Weights of a small sound classifier.
Training: cautious_adamw at rate 0.0016, batches of 512.
Rows from block 9 of a small sound classifier, named by matrix and row number. Rows with one number belong to one channel. Each number is 128 + 24 x the weight over its row's rms, rounded and kept within 0 to 255. All counts start at 0. Numbers have three digits each.
Before each channel's rows are labels from the 100 clips, of 14848, where the channel reaches its highest value: "responds to" is what is common among them; "peak on" is the class under the peak. Only what is clearly more common there than usual is listed. The data: phrases spoken by 400 fixed synthetic voices. In brackets: how many of the 100, against the usual share in percent.
# convs1: first pointwise conv (model.blocks.9.convs.1.weight, 208x208x1), inputs 104-207
# convs3: second pointwise conv (model.blocks.9.convs.3.weight, 208x208x1, transposed), outputs 104-207

responds to: child-like voice (97 vs 22.4)
peak on: silence (65 vs 37.7)
convs1.18:128103128128128128128128128128140128159128128128128128155128128163128107128144128084182128221128128128128110128128128128168158128128128128128128128128128128128077128128128128102070128111086087128128128128128128128128128128128128128128076128128128085128128155128055176164110128128128152065128183128068128128128128
convs3.18:187109087105128128128128128119128128128128164128128128128128128169128128128128128128128112128128128128128128169172155155128128128128128091067128128128075109128128128128128128128128117128128185182128128128128128086188128148128128128225128094162084167128080128184194128148128128100103151128128083128128178128128128

responds to: /ɝ/ (71 vs 43.1); deep voice (67 vs 28.2); white noise (30 vs 12.5)
peak on: /ɝ/ (28 vs 2.8)
convs1.191:128128128068166128089128128150128071128124128128128128128128128128128167128128128128128128128157128128128128128128097128128128128128128128128104128128128128128128128128128128158128128128063110128128128064128172128128128080128128128128128128107181176205157128188128128128128128128159128128128128128128128128151128
convs3.191:100128105128128128085128128128195161128128128128128175095128186128128128091229128128128128144128128156128147128194128128161128128128128128128128128128112173128164128152128128145095128128128096128174151128182128095128128128128128128128089147172155128177128128147128128184193156128128128128109150128169128128145204

responds to: child-like voice (88 vs 22.4)
peak on: silence (68 vs 37.7)
convs1.194:093128128128128128128128128128128108128128183089128128206128119110132128128128128128139128121128128128128158128128102128128128128128069112117160128099128128128177128199128151128128128128128128128128098128128128128128128128179128128176092128095128128128128096056128195140077128128162128128128128128000128128128128
convs3.194:176128128128128128128152128128128128128128128128128128164128108128160128056132128128196191156128128128143128102128128128191128128151128128128128198128128155128128142128128128151076128128128191128089128128128128128128217043128128128128128128144128074128128128128128128187128128128128128128128159128128157128202166

responds to: child-like voice (99 vs 22.4)
peak on: /ɝ/ (36 vs 2.8)
convs1.16:070080189128151128128128128167159128128128065128128128128147128128128087167216128206128128086128128128128128128152230160159128128128128128128128128128128128056101128128128052100128128074128128128079128128128128162128128128128070164128128128146128128128095128128089128128128128128128085158128162128128128156128128
convs3.16:128128128128162128128128061096100128174128128145128146083128066084128128089128128128107128128157128084128128077128085128068073165111128173153128128128128163128128089128128128128114128151128128128128128128128084128090128128128128157128128128128144108128153128128038128128146143151128128128027109128154128101128128

responds to: deep voice (78 vs 28.2); slow speaker (60 vs 20.8)
peak on: /ɑ/ (28 vs 2.9)
convs1.25:128128186128191128128128128128159128128128093128128056128128128128128109128128176104112090128128128128128188128128128168128128128075128128128155128171128142128128128128128054128128093182128128128128128128128128174128128148128080128128128128128128128128191128128156128128128128128169128108128128128128128128128189
convs3.25:128102168128128173084098104128148198180128128128128128157128128152100177128128110128128128185128128094099074128128128128128128128128146128128128100128128092128128128128157128169091128107128158128128066128084128128188098128128128128185128169091128128128192068128128128170128128128171128168178188128153128128128128

responds to: child-like voice (85 vs 22.4)
peak on: silence (100 vs 37.7)
convs1.171:189076128128128128128128128128128111128128191128122128128128128128128099172148128179128128128167128128135088128128148128199168128094128128128128128128128128128149156101128208104128128183128073128128128128112128128156128128161128128128128128128128128191128117128128150128128056128128128128128156128115128128128128
convs3.171:128128157128120128102128128128128128168116128148128128128065094158172128144128128128128128145105092128081128128123083128128128172128128128128128128128076128186117153128128128128128167128128128128128128066157098128128123128062128128158128128155176167128163128128128093128128159128128128066128128128128128185128128

responds to: child-like voice (79 vs 22.4)
peak on: /eɪ/ (31 vs 2.6)
convs1.38:187128137128128063128128128128107128075128045085128147128128083128128192128128128128128128128128076128128128194074153128128128128128128138128093128128128128066163128128128128084128128128128128128138128080128128108128128080128128075169128128128128102128128128082128075128128128128179128141128128128128128128128128
convs3.38:165128175128128128128128128128128100128172128128128169172128128128128128164128128128177128128128145128128175128128154157128139128128174128128128128101199128128128128098128177128141164156128153128128128128128128128128160128128128186128128128156181128140128128128128114128170128159128157128128128194161128128164128

responds to: deep voice (88 vs 28.2); /ɝ/ (73 vs 43.1)
peak on: /ɝ/ (38 vs 2.8)
convs1.184:128128128199128173128128107128176128128128183128151128128128141128128109189159195145128092103128128128128177128059080128160178072168160128128128087128128128128075128128143128128128150128128179128128128128128164154128128044128128128198128128128128128128128128128128081095054128128128128082128084128128128128128128
convs3.184:058128128128068128128128163128128161111100128128073128128128165128128128072128116128128128128128128128177194128028158128100128128102107128141107128128181149128128128128128128175128128086128108128024128128073185128128078128128128128128128128128128128128128128128142143128094128128128082128128097128168128128128128

responds to: deep voice (74 vs 28.2)
peak on: /ɝ/ (30 vs 2.8)
convs1.162:128128128128128162166128128128128128076128119128128128128199160128086128128128166204128128128081111128128128082128128128128128128128128128128128128128128128128128128128128128128128158165128128095128128128085128079128128128128128074128128128128122128128128128128128128128171128128128128067108128128174128128112128
convs3.162:128128103128063086128165128128128128128128128094111128128128128128119144171128178128128128128128128160165128128128128128128128169128128128047163128141128061128128116093144128102128128128128128128108128128128128128128091128128107077128128128128128169128128128128128098096128128128128128128081086134128128128171183